Weights of a small encoder-decoder audio transcriber: encoder arch conformer.
Rows from block 3 of the audio encoder of a small encoder-decoder audio transcriber, named by matrix and row number. Rows with one number within an expert belong to one neuron, the router's apart. Each number is 500 + 50 x the weight over its row's rms, rounded and kept within 0 to 999. All counts start at 0. Numbers have three digits each.
After each expert's rows are labels from the 100 clips, of 14976, where the router gives the expert most weight on average: "strongest on" is what is common among them. Only what is clearly more common there than usual is listed. The data: two synthetic voices taking turns or overlapping, over music, noise or silence.
# router: router (encoder.blocks.3.mlp.router.weight, 64x160, trained with AdamW), inputs 0-159
# up: expert up (encoder.blocks.3.mlp.up, 64x160x160), inputs 0-159
# down: expert down (encoder.blocks.3.mlp.down, 64x160x160, transposed), outputs 0-159

# expert 37
router.37:567441548539516518570515544522497498511543427424499453479524471473541460583546479417541512522594483447508402533597454503521595491500620493453493454452388492467505479480446591419512541463499510445556468483454483558494518414469593520452457455406508534478551579434513549567477558544447514562517556494467429468552482538426476450446424486521551538474530516510528508544447491491486594449554520567538594407544470470433465515614463561482560475528458500513533411542380456546493537549422462
up.1:512405517451509566444442474493466453583534472505520457493560579422573493482542543525555403541562504543404578495530506476506493575478507513460468503405472519464508521443435531583482540422481576444432540406525491613499490419503451508504551450467542534417506507475515553473408493498468576503482506503568460564551444507495529456450484557526505559445509525410544456615481441483513557422497523386510531497556430495439521493491492487339536461444531589463449552579527466596577492487536525
down.1:589524531422432568515494483479454514488447484513603496549500534495454492473530490444403527548484487486518519495489499601522465419554513428511420581512450447466484435486598470498413558531526454493487488489612457597406443485559476549466656501514468552455458445449548531527447411543465529451487472436520585550473535465435553439487454434535473495399415502629413467487484579502471543558521490522424506563527415453524538552539481499487547480511517581481509498553587556581531460512522516
up.2:580489471517569534527544498450478523470585461487467480625478379517441424535512440464507568529534504509557387540627441555493534495501477441424504480430538480476432467507470539471433551476543501550466480493503472486521600449494588534446433485498490473495570504486444482474533450456491503544423487479571461469579396477492547572447453495450597479560580417403509500473451478467427551412551551448568493486514436564414495511600520528519493514501438441539576547589466414573507503488482440
down.2:552512551499523498506503523431452491420537468424557502576550571568504539479485553623537523443577439460501463538418529490488551466486378517498490448472439420483488524530491652509517568441451502421603546515429460577466576528497565400542490385453466593562533509518433483502471492518505494436509514459539436511604464486435438459545512606485552540436556488488515619450540438553488478478482453493542566461436529449535583488572520511536490476469546461481563485508521439493502507536513591
strongest on: text has "village"

# expert 63
router.63:475454493528580518540509467495537481583455459457418580408520546497478462502507546543389514445535400550461498402562609473448478529534510463436464443539473512560493477539495418541477498481484559516533485500469491460432548506582579534566478466488510523565445489514511571594587529523436559509564428430502506455484470533523438514482461488522395503593507573519450416547412388532620476480525420567542452470412525478584474555519465558428502511558483456540544507468392512461481541578490545
up.0:521430451528471488451494560417468484490502516458524487525483550490521551562503476462537483496590527443565482523520451533485554473414509478520577621593458440535468567483492522420514550507483441561554566541522419526536441456498447478510478496526536523405517522498539399432492376498608406559454541581557514484533507525463445475549514533529529555379409449485544502488527543440437549420503592521505555456539495411472480477498500528449575617559551497430432533499519475610509486410403519
down.0:601408522501436522457505444514478451534500477485516559547589479509587533491461543462533536544474494543474487543467496484406557503502535447532447514528555526507526590504518467502506519433527520537566556520519310516517446574413499394470543487575520557531485595520502526455408612553405536473554446489548488435493519461461538500476537465455447501523463430459534448556479479503512488384454495489455469583441540470527434460487552518496485494367445502479563526566481616383493506521596548
up.1:489555500546567462436416416535412496491458474466537491439467542544497504598495502524508471534560538455424365477540496422438508510483512494501463456479503510481542603469598375545479508561586572509575505507488516497419455512552527557509532455563438554561509596494508600512440453466548493563439504514473525591495549444457551484516529513481534467535432531404532503415496428451474516472521503474544562494581533412475469494519477432537490546513509570507470442658510464460550562458421610
down.1:480401497534427372569553516553555401535502460522535510469525396519534541574491436489525479573540543502485472513474562588527461534539433536463543460471508501428545548399469434435438550465483551553570442465532506392543586545514449471487574466509457467488613475487473519545461433492526560541523529497560513536473542400599562491449499551518496363577498489435485547485495461494567406485531434469474474525571524495553447579531530487570453559416494428434557573446493488523475452511518485
strongest on: reverberation

# expert 41
router.41:607449505555528531541620538481526444478513488486410526445421418443505498491522442429482552444494456447429495559544591432454457525575573563460492483451564474496492578515447556460537517418475567490517525471557460505535525486495515422501463474465494590434550493416486557600560474483461489538581518467538475503523422588470550484481441496584608539507538471481530384485478528518591491444468452439532577565481404447497462469531452511437531468566513481552547539512425468480469592578443418
up.0:511530486450506478509525435523515518439528574511603493530455522590566528486544496592528432431588571465609528510434428485448503463517435467582423406573429539505515509477441455503439593524507572541483463532461535527434511592501507518502485503446531437558496474540517497494473539516562551465510426478513457552478459537527435599554488501450421475509585534601523569486536557450533447553497595518510485471427552463537612517442490402532396459453505511427353447444506513470473513499552546
down.0:497497467466503559501551638412575495350516529385468508595457417468615448518444481474441527404522411484504499505471461480518525544543541557552555419574444555525557545471422589439502472456560527398509424478569500479432548476442500514608485497504525550562468566484515499507520555531482638510537565559460580491491478516490483473453507475512503530493604456475542486536476548492499486429548497471551486366471511520506578541501503534525534495506572479539486508406479529447508558548497528
up.1:456442563483473535537508512467600500452596497487508568542460474518436560417507444553460527490458490528423638553505482465451484501468456605547498528512537592545400568499535498501645612476537417497497535441502503445449485507494493493500407502567440465484415492479470528549628550632544509513492583496518531407561488583473558458471459441453473576469494501486398480513442490542506504529590453529487517524473429426557567464496530543458566472465493537573507449515494472506473436526512431
down.1:583492496588485518534550587516559487512467518474572556509491584464449445522599532528489553507423511522453428550589452432473535484485520575550448499497537442563559580513453475501475583520455542541468488440470474552482501484410533530587412550512513553514498574386461513569529478422560599535545462522478560498370489515507539493505427484523529402524600564424506391468468477466576405489550398500495484484538550468536440576435517452456554542503565554478460465480556545443519528545498545
strongest on: second voice: none; music

# expert 36
router.36:527561545512478513589454518574446502631458439529483488556555466523520491547511548471411521518487472507395543481575493504574505425515490431463496555473588475470533572516601434520598453513428546497433493420485506442532498532545592569510469449540503489567407476499525518544435473522533550564507517451480496546488484490520552548585487514636490425568536535467407387564555427565441477519530488463497558550461454483461492539556420472398459426599557501530463518577460459534509474531438467
up.0:414479483493532542467392487592467517512477645439558466457557518500527571560570531510527456555564546433515514431572503488487516380556440445551477553515543547489544483543579450484597450483584604477528457457410488442520509554521609489451510473489496493600397479454470525550477515544560577465415524457540447558549491533496490430543518560540495404587482517457469466486538423530484486465512526503462555592529512446530495549589445485481488508537555455437500479515387491491419489459444530
down.0:562558440507503578432593539537471440490494522418503553546485416551527429525437595515393532507437408584435504570530538517487522492538451573447491526526487383540452465435477458494525527485476581594481471483526497474547474609535405585517439443472435564499539496500489481506353463404457454546571494562607528580511516506523441465416499529564536532594491543519489502484414473489517543465522494495442445514494488542482483514492408442566465501462571489508451504519543432557542493463560563
up.1:502447486432443413542466477540583449560501480516490526470525454459481496477486466411454563340490435571439522455564511506457448442492459541466451619477530531595444474534530545461527424521552510485488494540503531482501451363577526511552471562590410503438429411488472456491553488448522498479527507500510541452463521458575512485474424530579548494580510513483407438448430564503408490498519444518601474501558455475512488537448448622493531508525448519600482427532470553447522414537520438
down.1:526497466431546481565492518519502461432531505546505556464520483465434530573558547458467489522462426476508503425465511495480454441526470467544486574484489473528601517532575459503431493576547582442463510546463536501479518535450474579511456549540453433575546474468513563402486508401571500467549554517391557431529510439541504542467513477436500406544579412441425520486541566550455484426466508519355507434547561430563520500618467495595482477526607567496504376480504422583528521525538489
strongest on: second voice: none; music

# expert 12
router.12:478438491515519471607514539520536442468509401536497500494472482443512566518448421431443493473480443491442448493555604426475503560507441559460434563520516470607547496521527546433544567471605510542552464431502543613550501491554509457536540458407501471542482557463458502553541536526524487533476628494545446492540464569531599502468414493554492499579564448508463459468492426441554495498544536412509495500451384475492516545511496439570466495419477475498445495561458391420506477582600595
up.0:573459579546428490512513467471458508441581550466416462519538572462467495483458517427440512497498511463495501517545473486468515491479483490469458515449419443497528580528435492364557492541529499587454523514517426528409411517510541437501471461467550532551502633613474458582498433497460492563473538518471540495441482538412470416435469483608527595535465516457509491487551566546568477426469440499478653453475507471483462496553515533443508404499522555503585521463454436521428505377516581
down.0:438492605472476464464422561464562472498433547475504544451533487495508403488543475515549461523526527555511476518470520462476452525502531585481461481449495521580420454544487505570417471519487531550483553536510507475540474488476535532532490578442553573455442453467492554517577490569417491440503411465585467506364546562644448503532484560580577483532554502483538391487528454518463470416435558502489497490458496547562404551435344514527416474523462496509504444560446514494615532537412509
up.1:522523531514485539541462553406496492560547503428487436584445419533553447561412562413554480557485453517559481467490545476540466548563494410481571478490525524434539501509455452539457606497437502473420551525505447542604474461493500525459502475464426515467593511464601493554409428465378420544540481486509511509559604534487495495543522509501564486394503566503581541473482487549520474505511495421404490498486456528421533519503527461483433588536571540431454500577507414570444571586432456
down.1:479416505469505564487553513565484467498436509519501467546466552547524538456470545445485512513541647608517573462519528475492449460431541501443516449519435404486496502565450477448536413483464527474465432489473461463542556361442577481554432506551607573468473519513497456494512451498413526482483608551536514494479521609609513526482523539517588475504455399540446459476571449549475504510578445420447572526513486485545535540533420452488405451560495456538491518444573430501578517490423575
strongest on: second voice: none

# expert 40
router.40:489495542506599477528523539517524492561546438528522523498541569544512524414518532539404531426584408551532454410562574434591445530426466488502482467476491523565505484417466606510558485446522515469494487494403476569468461495529543461523501432350554456455501581515506513478503523577405447466456506480578479513417422521501539546526464489448586497565518480495504466608494396562621562494562503465521404481408475509505512483568469551409523465516486606517474470551444466528537544508494477
up.10:506538511445476569519536446568423524525563475552578474471486549422402518499450589414504351527455472382452427490525524512494493493492591493410455395489504503566507569482520452580521489471581447446513508544468481493508434509447405504470452459541456493456513554472542570492387524502454473486483530395483537559546431481454464499530536463515533554443530534596443487547561543527444601529467551524521498455474503464447517364520562638523514496593567439489503479548491496497482526469464504
down.10:485498489484547448524509499479471484483630442469466503529476544555465498505472511494488595588478599545571539421462483482483407474514514415408491561516537514510443535508533489489462500490437458482405430473545444490367460525504485505493524553438505430544537495448463581430570505444542357494489476431521429509539467566505489473368556493463447465560499358450504535492570545567416481491499487450462473534502499523449482452411516390530427496622476537486516520582568477533573479487535554
up.11:446465482491504513499470529522546479428470480524510517476392465514432485535535508514451572510381511443546433499544489494519549497548473542431446504553538488468540503459511501460512550603492603475539536438566493513480543432443487529498572557537484611568458535481514431504571381498544394452478488460569537435495467452564527543410520565517485463504515394503405461382417500456492428484524440499475498489521574554555570586499433446536462481415475434586547609512520541446505422417533428
down.11:479568444493470559556491456437595514568559573444577469530467578515550483488566513508435492453498419407502504484473491536505497524383426544488494426498529529573431437523431488528472526449402513491614582488427474390481540553397503558487556469439457561493482551540573520534563457569545441488476540470577528412421487515553593556413463456515577476478448495519450496469468499475489419617571460523514495519552535442473475447492510509508504514515425550522556443559446543442470512526425568
strongest on: overlap

# expert 34
router.34:520563497588439522494522509458491563515509435515371606463419609479471446514448555509519508443477522467563394566505598453495466480455494481392568477425543408464430418528503531451464613528453466498479491493543454486454554518518475569443448497506599450462520474537553516442478589445501474545529499523451422500490505441487429415503530492467505447513502477494568472447506439613591427463545426511564564454485550568468484436578481553534557551491483527465462554485479566469415546569462516
up.0:584432486471554471518508487523507553534449567507558471567607445500494512574502452477525498442437602497493555386493419509521517427474435500568435551545477524592513522412553468538479508546508565447451601491484529474538522474535471489536484510463449566638505514458472538566521460470510479435476555540460574444488542587539598527473455517582434524523520564453467505503503586486401530615526468432532471536510426414478441499393486425432493524438541472611478497546599509491498470474550517
down.0:555424506595545610552527480439528587489559577509473529473503481510493510573553572464482418460476536520435510444470440446547466504459499497609527487603446459474538465529418428462462420544537551408481563468528613508469407404528512484538442480471619592484515487491493511494505439556439546484537544538453428462509454521488563575441434496555447441456460538392518499529501480486507462443496574446556577514499580508486467493483486404477495538501604513443466567581433529466492515468426536
up.1:558487503461565524579467459431475510473518508488511438487490501464447508534503432413560514573450564433530450469474437489501505436538483485514504571512560471479492554524487454488425496568407493424498571576570400513577457495484541542459513443501460569530506615507425486469513447511522517480462596530519532381548557515542481610521525497556599469554568510561510446505438555390377518482457535497505496413514440431500425554514444491407525462614533441500606553532498519531536547471569424
down.1:560507504576424450519485523452400446477497535456496599559474545477543518422457447458465488521438530600518476494537545588452580563557545469552591488467516483436475510473499567530472512447499477532512586570498569513462582454440492557456591514529559449475531554412509453478509442499519451608392592487501454459518488448558496505518512486512520599527496462419499566591501510427431340447572539465446525526544502439451519491478527477599450508553454421515554576525477534426455451497498478
strongest on: reverberation; text has "six"

# expert 58
router.58:473489601502476580591504569476476459520535528573554458578568505524534486549437552514444573522482429580430501481544501451576521423494489426413447520483560451473584501533492578411540596439549456459418540428450433522528524459471614533578520461378518567475537522512510518602523544465529516556507548585478502529507487567499575444481458482526483501546565465457501491505517422514495582432558510438450489415502501486415496611556468536451503413440520548524486474511447389552502536484513510
up.0:452532465534532566488500495524461535508424586520542500525491430557518456555466458566465504457479456389440583493531481483484494466529520428617441419534538507443539581572461425553575446559389607568462506438474458547522442459498532467496433493460509581639483419533467451583549619521492522534552446528410509516444598568515461521556533546509513475498551555447562584454532431513503515500513466471545564540607537453446460481508466521483411545559518555470487469508444506510453487459444485
down.0:553429564653503494553508540519542529523412428534396419504467413485509486576442502400487579493557446502535480489494431491551472517426549507522451459529510439548464551491545468574482537465544568511430518430531498495551548489498515477540455545415426565530509609498553530476434484518485495525506504526513548413431465450584517509554538468446540468508552468441493406597536482377475501465485455486634511541434470501516448504442479457527596504620411508507467485540502431504449486585499449
up.1:423573500575508504459582546496490551561501498464531575497413550566544548538486415472572494489528512415560547472460472472451497480533425484551575411527461511523466452506452518504487451485513471468597484541539424568524376545470495460563386551512508515557497487448491495548490530575450456509538477501474599459485501660459422542453525523428461432507449506536568609457521595405427490553458409538522545538451583448540539412505524471534499457544427480459501485563477532518513541539417464
down.1:492527538619498442486496474570591443497470487519502443524495448454628500503560526477526491577485587516544488545443478559558469505523512492544532429523502427550446438641529459529438525421540478500494560419502553492557485430470512455487533533469521453571470536562516471407427460562417487530435453475354521543497572484421471582480495471496617507527471489451520426547467538497482515449387529458453521500574474622477516521474537558463468505586527577483562427506564492545448420534504516
strongest on: background: none; second voice: none

# expert 11
router.11:492438430430569494578553531542526478480422505475471507536424541487537437455473476474468472429557413525502448553533527482444486490526516521432451493565554502525459592543415570531495451565544419502467527554569565513539614499562605483585534548434597486472547483493471425497548486533454471552552524441546468545502444575555515528442436556559565545553585493499538485416443520548614478541474439517442451514551540580574436402528462473485422551466422420524409466477470532489493520574511504
up.0:490471402524478518508535366504573500528451428489475507491520587427431507514562518460642445494502482488494491557457549421467563564482528527534362524429466514533425603507448480603570573503469417440515516483559517449467585523479407503476461513563464569545497472499594534504518511563535553467461515394549411488492422432517525468432482542384411547477483520454508549492446529533587598528567439493492469481521505555501546482458509582528475517460496413494479561514474552442509472512505506
down.0:540526557450524412498556492563620518464420473497547598470503441487486416486503500476417556509404519538480500468542577562514563481461609550520478486561545554545421564487561499501480471505437565516543513454518513421536521537460520566621536572445506482504476514520509461503444494433620455497495452605484478468495454472460557561548508399517481462562500505460512479439570520472449504464568502442467465495443461529536465502475532443605586502499369446586504476453453524412511451521629559
up.1:411552456434597491534564502494587473444529526575472575559445535473499508522541485559509482474517518442542447532505542545519472500427477539548545436535517542530484541537522560542607478502465505446557561526495505478448493561424498416488457539422496404518524490486636426547519592502408486407486443505438484458454432542500485480426453543480588518489476382483534547521535439562536486500492486625443527560503508538532491434508459445570529546596413481431451453332475539515463509508476481
down.1:548390616464428532525551471522546539480456404430470490559544391527479523553397467492452517488489610482472487477574596531445471495535521490472505523462576508472544496484506460452556501487461553439528591521539493504529579492505568491553559530460505435520413458565478558496480423563476394667544461469401538484500504552510503467479473538593470533558467540524521529540517526524546486462513404438520523496543463423448526475567507448513525639420443482501503482449388547507463551509504463
strongest on: reverberation; second voice: none; muffled (low-pass)

# expert 8
router.8:512471591570569537585538515487482450506487557506428520491523466396620477556487489464499507540436428461486426482548545409445542468515522476435418512443598441462540428568542459500543609396559533526518517490498458513562530516510568413523473450384498566479561503557506558568537494459468521560566505588451487530380502477514515493441425489427478514574450526472497456503504468502494612505549430492617503455527472440486395469468459482471483451497463468533496493458426456480466551570414449
up.0:452584481607508443495581531456629477388504535494570490457455512539431510519507515522510461509506538468567551521425540576603502575457480528533480389491516527475570485445397522565437469462511430546487537533476520537475505487498446503465376535509396505481493489473609567475465541532543381513506445480524531494581574500504545465461500492520454527448518517467389506473454511565551455530567590437463489539460433550596548504444588525603572496514523486483481572554572547479473438475539503
down.0:467411570455540458568508534441516470463556456447531494503525460481391494505569510460449455510504556416455457496561484532539522510488464511490475552522484548560442488562396453489413422536454535564558563498462553530426462569486560521559518430587498539428507459496549533567487534416427513484432467441532396541669489462539492574491460442501383563464473577519486498532495519567517570411520537494434486492427570534510546519514441539527466603528529485564544524529466432448525587405503519
up.1:487599523505517367435502464500435540493430429494548576530522533490499469442439560527547432563516505467555549532559463557433452523449389463456484484527487504473421527515491487553475452571473430468557517589619484415461534507497365559481530544560494457516472506528387463481406508554563455444455467482542476448567539514490554594499555450509498587490504486630538461455534511468484521554447530563456545529551465590528481399508508468528520398527522475492489500476494598538599439488500482
down.1:441491461482592510491518492489505539468461433602425505461516441560612504554511484435500464445446477446560528526511526524549482483486579517503543596493483547494506524574488516473492517434506445450571493394468486536504517430398523487470481391425535470520421513499518490463535428525403556449482381529441517498465497519535508514481465542489454548409608407414526441536552529494475589497616474525562342552514467568417451576490480493509522480482491469454518424586528539493576511596487504
strongest on: second voice: none; mains hum; background: none

# expert 21
router.21:529514490581580421546472496437427571454532566479570488540447465557455469543522386571509544548542433528577523509510545511583444510509490473543522422546457539466425533466447395500451410511548455561493446499521532524599523513573455437453446491608566426439517448459525544543544508457551468459492461489490522479503458535476388549459552436509542427493517528371476613533456450470472416425525573483445539469568493534502529441472529433483540584496538524475457497561548497407465534413524519
up.0:529495537550545515595454522491476523426476504470505463547510459483558386524464403487508583524459464560510441531511477444527506498581468454513483454508603554495447483549423485455445526463493470566526462519587540568579539486521500572530574582578483405550549491469537539505580457549457433485428477485545473520492550529560483573535520510522486524501543535491559455481488515499588469442594595399454534420583503484522421455411548450561450610397489528443465422484512434393412466456503459
down.0:427506497544547514602535527544441551527467509519388413518447506514630439619504531481505459455495414510526443534486340463504460516525504539530524452434438527522452418547468457479355555430454516497604484510544499454612487561432516464497507456501531599581548559494485512523471543477471516539494469503489558500486491455441511483499514590541467486542447544515467497488489476501560486530473410513527579472465562432542452440413476491572587489416451480472503426470457492521386488557574493
up.1:563541546469534510537441584455477495470567390565538527593472521507494426598395513367493498531532527490540434542603544478527406515446541461405500453509550454538441496447472493506550505488461519544501482489465507546532432556550462557445509541541513472445569486417558440473473412519487433565509507446526591478540400456567536577588518510543547484456550425518562437476503498611469553523485494466450437494566518504444522434498528511501478461502563523456483513507395447529406542570487386
down.1:473506491485530510610583493507499459534485446548467467480476504430510487563484440519518509557438345425406406503562486515518462591541488559535493479499430460451532448610465442536486513542470531551582558445526414561452587539464499461484492511510483540526464526426450454447552574469451449450588535502535525585573578509449436489482531513578547473449474494456446562534433530451537478511562423638523522520511516479490529423395517453543527551507494464474598424526521594481447434457473446
strongest on: reverberation

# expert 15
router.15:428451527535494584515532409508491500492465425580461492513458430514537560584442484453464561522447485471386454453567547538466522412503452420484466516511544430495600593583529408556519498486489495434522517414515439462523528508478538455507489414412526621476490455394568537607502568581419509545472512487441453558513520476512517489592471583492490497472561535527437514494577527440523533525601409452479504570511492459458439489453496513486466519467505486541481413560456449538482542575432422
up.1:418455451525430511427495447544506459497492481565583469505442563542529463485459478574446508578449521531480546511534553430440528449460535475610479557554496508524545540480511417533494428556454444444461401531533549519475467510480506450537581506614523458506490487526501477503551459610484444502422433514442484533508529523498462568554492593465394597459453536531515420509565618460497564465617530491511469576592468544552453528436522459504504519397591537443490432505454481438553484486409426
down.1:497457512503430559509561467439552544425527529488472550506574535552471503518490497428536596509478422608518463504559543616525343526522478478485482516485469499471527545477482452471370520545484552529446490419568492589520561514501509517484511374531568514539523523381523546544508493504476491430593466546491571490585533548597462502496576454478410534430558553549467565448499467504443450565492547528408494493475534545489485517449480440478451543418512506509493636455593488442480519518410501
up.2:509496465598457604437486523495490416466483466490509497507482525511466500516509535520502462544512590438482544548441498429483506426483432510505475601501616465500521519496576518638468528478427488442502456557553562609506495548358428454458513411543505478523491543520452534487459499632458523444475447441414416520557440463522427536530467523472467564433469484545501523454433484438522509512541522490493502567514529484433444518545535521500573512412567589485652459578499453523525479511488387
down.2:511455573508417517443492410461517527528548532527433428533539553499439440579554581482525525461547502596515439538541590537541376493600505391496445492509559503568459490510472439480381512456463427462506495456458517539595535587553455551567550447408568515510526535447497497506523479464499605433518414531509568540535541426537512582437536395472545432496517518488465561480581525510426427534490490518480478516460546582593508508475489499538483492418515478471442573445531470486435548565477458
strongest on: reverberation; high voice

# expert 55
router.55:479430553463531539603593502512492471508487507494462531561477510513545423542483534437472565547469457483429412452593595437477533495513477459441476474462510456503572485544530485504524532372522592513556527428408536468496548535589604563591446452427497513533579466493506627548542553477494536608634586484495427554488451516471543446496482483524493558520474540489478456584534424572521537448558449426519495541450456425475499456501499514452456546495562411541450556535518447521484560542496551
up.10:409449489485415545542495448590460449557568537487586507506520485465487531491540618602448531475508487508439467456479554421448493584589519460503406509545495632460540408512585438479525441434600563486512444408464578565476530508503488507511441441512403418562474482464546587505523559427463464475514475470422520529516416436470580444460526460468443457489475596502484586497524528554456490432544513504538492559504518444572543460470493468490567493473549437459461446531530497490508598499559538
down.10:441549495637381550433455532517436519529458586456510497523504511501527623548535456435510502565477542550475451522527503506400515577506583515549502556494447458445515432491555545533488482497572415554450435485574511519533495550479487548467514480621441536493407509552525450511484455455470512458467499406444545504512551481432497516550545448477530584465502545472522458475439499391417508409467639564473471474561573505477507556561527480596562604522524520553511510486504454431526499490537394
up.11:524475433631478495434449492458568537542502477528478587424572552514529508451443374548564505486483557516545559564462467531447490507543504568526509562491466575528466549494437521475498472505447444507507561526605467415448500606415430425468541532567538479478421546403564557504537509487484528421432455510478483506464606486526486554504478529478447399472523441485579521425409508455475501540420458563545555541524530542494559529572540497576624479523449516486575555473491534416440450516552498
down.11:427472514468460462469448534502490513478421435524396539479434478479612592486513495532547483441473446613432509526494386463490543545462517486528506505530575454491549546532458627487466453499482460556481547555498497569439544514553504485439487469457517493453436522469537526590541544538467469542559504577501499482480545576447485539489539499485562365438499537394466395489467497393589440456547565500453485504421571526505449386554485574500368493482451567470434508444462513490544459476502435
strongest on: clipping

# expert 48
router.48:425477532549527504568437446542499439489558488506497527446450474561542570569518489490422530479511443465485526437500495493490445463424445574470514585568472470476597503413529512480477520510462546468592468443457530514436488565578548472549416465410458525555472528573497571537533478521502486491506538476575471534419505582445521464523475523562550431557477437513527406493481412556565457567412427556597518462439462480502593576525427415525561464542497507509505428584437499646424556433492513
up.0:503493414522503439470445541570447452480512529474473449431515519455521403387448427539547501404515532401504563464531459466597534585430565549517551500440499541496463519589447507475550488463517487602434482569536451392516478471547452519473461500519521545493494486397506589477438569490504495513433554558451531453458574459529473501549482442499508453443572532541424602471488497415561542532531560454525498559582508616432478416509461570540545530461490535506563542431534495434472459545600471
down.0:586512371488488477517551505491578502460489472569507485455447431462515556438476440445526530490514495466490549544557410447529477588435521499550513429502434504449508479515573450547624483432528561487475484564384481522584516544549455478491476587445485399497461527468501587588459536511442508555499480483413464488463547562514534430483500470418460526480522442460522567579549468482484570502530534536454639554446506462570408417456482477520560466545477503533369430417548501448546510547537520
up.1:560480424458526533517564533485465558482533612500558460579503519439545417434502486461567465465471551497498572531471479492483519495508479443484476415503538468462469481522428460507448431497478392513437498488551536533569623478545481539473535537491553432467548434462438486351451496426521546500480509535472494483520510519576505553435495469525424503461482446417453586496468588537435576489530541500373479534543570545494454503545482526463449465514554490451554543420608573406626480466559606
down.1:397497568447539545457477537488498512456442581460510497405577512477489531441517466552495414551464523619577564391438446539494413537556485449413459505531487548514462495517466535522491512512533425491438528430501442600505441526508471496470473479509464468555427471472534451620507441561462507525502471634519433537478593551510557444507540460587569496471505493512401552482422507540522456513503488416486394487503380402538490542493483464383511521478575569534540529459479475546473486527566474
strongest on: text has "start"; text has "stone"

# expert 47
router.47:510474602537507490544536562473496462472521480440472568480465523491444481438476494408468514422489441490465466544556456431433451485520532499479409497474522525486563509519466520530498578500535511458524552452566521606492533621516497446578371484508480475464506428516512543551569497391449481514578495493551498457532466606565570579508404579630493438584495530614486385464441523505566462478526423433485541445463463495544435442529485484508510483599542490571543489457411534517450490536497579
up.0:420474519514537549500564431527422444466428510537420488524448534444502462519541535535444451591516534550515556490564435435471539493491499484569587444494483498566468491468512558456446534496595606520426429499408463479538500479431485533479486499401521533558528531568533541526502611610444458408455532443528456503533494491426470504545522491463523536394455524505471598531569566571528549527583529498476579518579414428492533548608504567429500496495581517516535449541469516514495515372529426
down.0:519484422503450521512576534596432495503564485518540520429460569529502429575556512455494623586506453588458539610493558454463501501466462439500452482462498491480493464473550491522587545483540485458513497507490426524471573524548534519412475530507419555554546540576452545421517484421522518434442589549576457481529474486443419493405521561498416468427487562481407437522475446448532452407529512471471487541517573534554495590526492477515564519480435564411511465510562528403502426382558525
up.1:516540369491586513473514548503490434490577449476486469576614488584480551548483556492459512575492610375564569481551408569504524592514537397426477461512555465559628463504538627529490563433519529472412428517467433459488547513521483530483564456433491527502470491512446496532528457554413476577486569512461580409534474497480471428535537497531467444502430502473531555521507501453475505523429484529558504441532463435478541470607531556530490536482468550467441553497536443530456548472455531
down.1:575506407520528489585535512484530543511558498557475537449473437582541453481518514441553465417526487513472478538619480425517540519447443458489508473467521442544487510531480486672525446557556590469513555495501471419535439465531555397479495487474573543522513493533422520564542569441402550484524533404422391511410468533572401493464494557476556475512501534451508493453555589504568491559548439552533459518474574493443508455469471427511499470480443487551543505609504535493474610456415466
strongest on: second voice: none; white noise; pink noise

# expert 50
router.50:580522497403507458548622556586534437584454585517440507534513441433587484479466483433499480436533434542447465534582508464518477504467568519437499561413550397487477574548461575499462561528471490564536548477487502492516521501560522520475605523464587458471510540499485492502466423459548577567490532492502504508437512476548471512455410586529448614567553455474500432431480491618534477523447414462506414525522437469581449494527499473442457421498399462558483507446441555517552446560504470
up.0:518475610575600519461488492496479490470508522415434459525503525476521518452533499504638415477579547435508529450538484508497503567542427508559540401504467474453568558477438630540411524498560569539532496486443516479528457502402491483563462501520462477501499511494515509440497560485465543531454521505425452507492399617511400401482461492450547538357497588501529583495542446471547394434503485501489557550499546499435471399493505433530544441470498601462469490553560528522429451517488518
down.0:529523555494578566486512502499501472473514536526478464502494530619476539506507428414516567485474531510457464472497575516462510606442570626558536496496501461578542497608454472651536498464419488507567470352503499489471491466456501482521452569532493513444484560500519511546437484557438583458460426531412517440472474450530410424466491452480424541413509601438545536536578503488576407445503411527513510532504519535500471448424541439510524559491515524376539528439472586482523532533478533
up.1:535571539438570430566486538485510459535604481513467504498442533481498492467518529436460488453517463511490435522525569516449441509437514534447518525516571571551521541469477421517569503540476476508562511508527463523474460460533632461545481528444507354452464460445549482456513546481568592578557440509473530525480558431560516481446434512461514498568536434393484436457473453620519539533475406562436441533499500614540485547427423487581522485607445601557492570498420505448463495599524511
down.1:480473431386502475493546558526476530564514519490574400446575403534416444438380528564553572499520456507467583519455490508466425423518435519452479519546457559570479487557453454489501484471521516470490563423467520517547464462599497556510540418600455481510464573469476510526504496526514543539451490567596511508473548435585536557535426526464525546515458474432432479529484459470484563536548491433571358503480514487540419541544506453457446440355501460486564510489518524522628495538513532
strongest on: music; second voice: none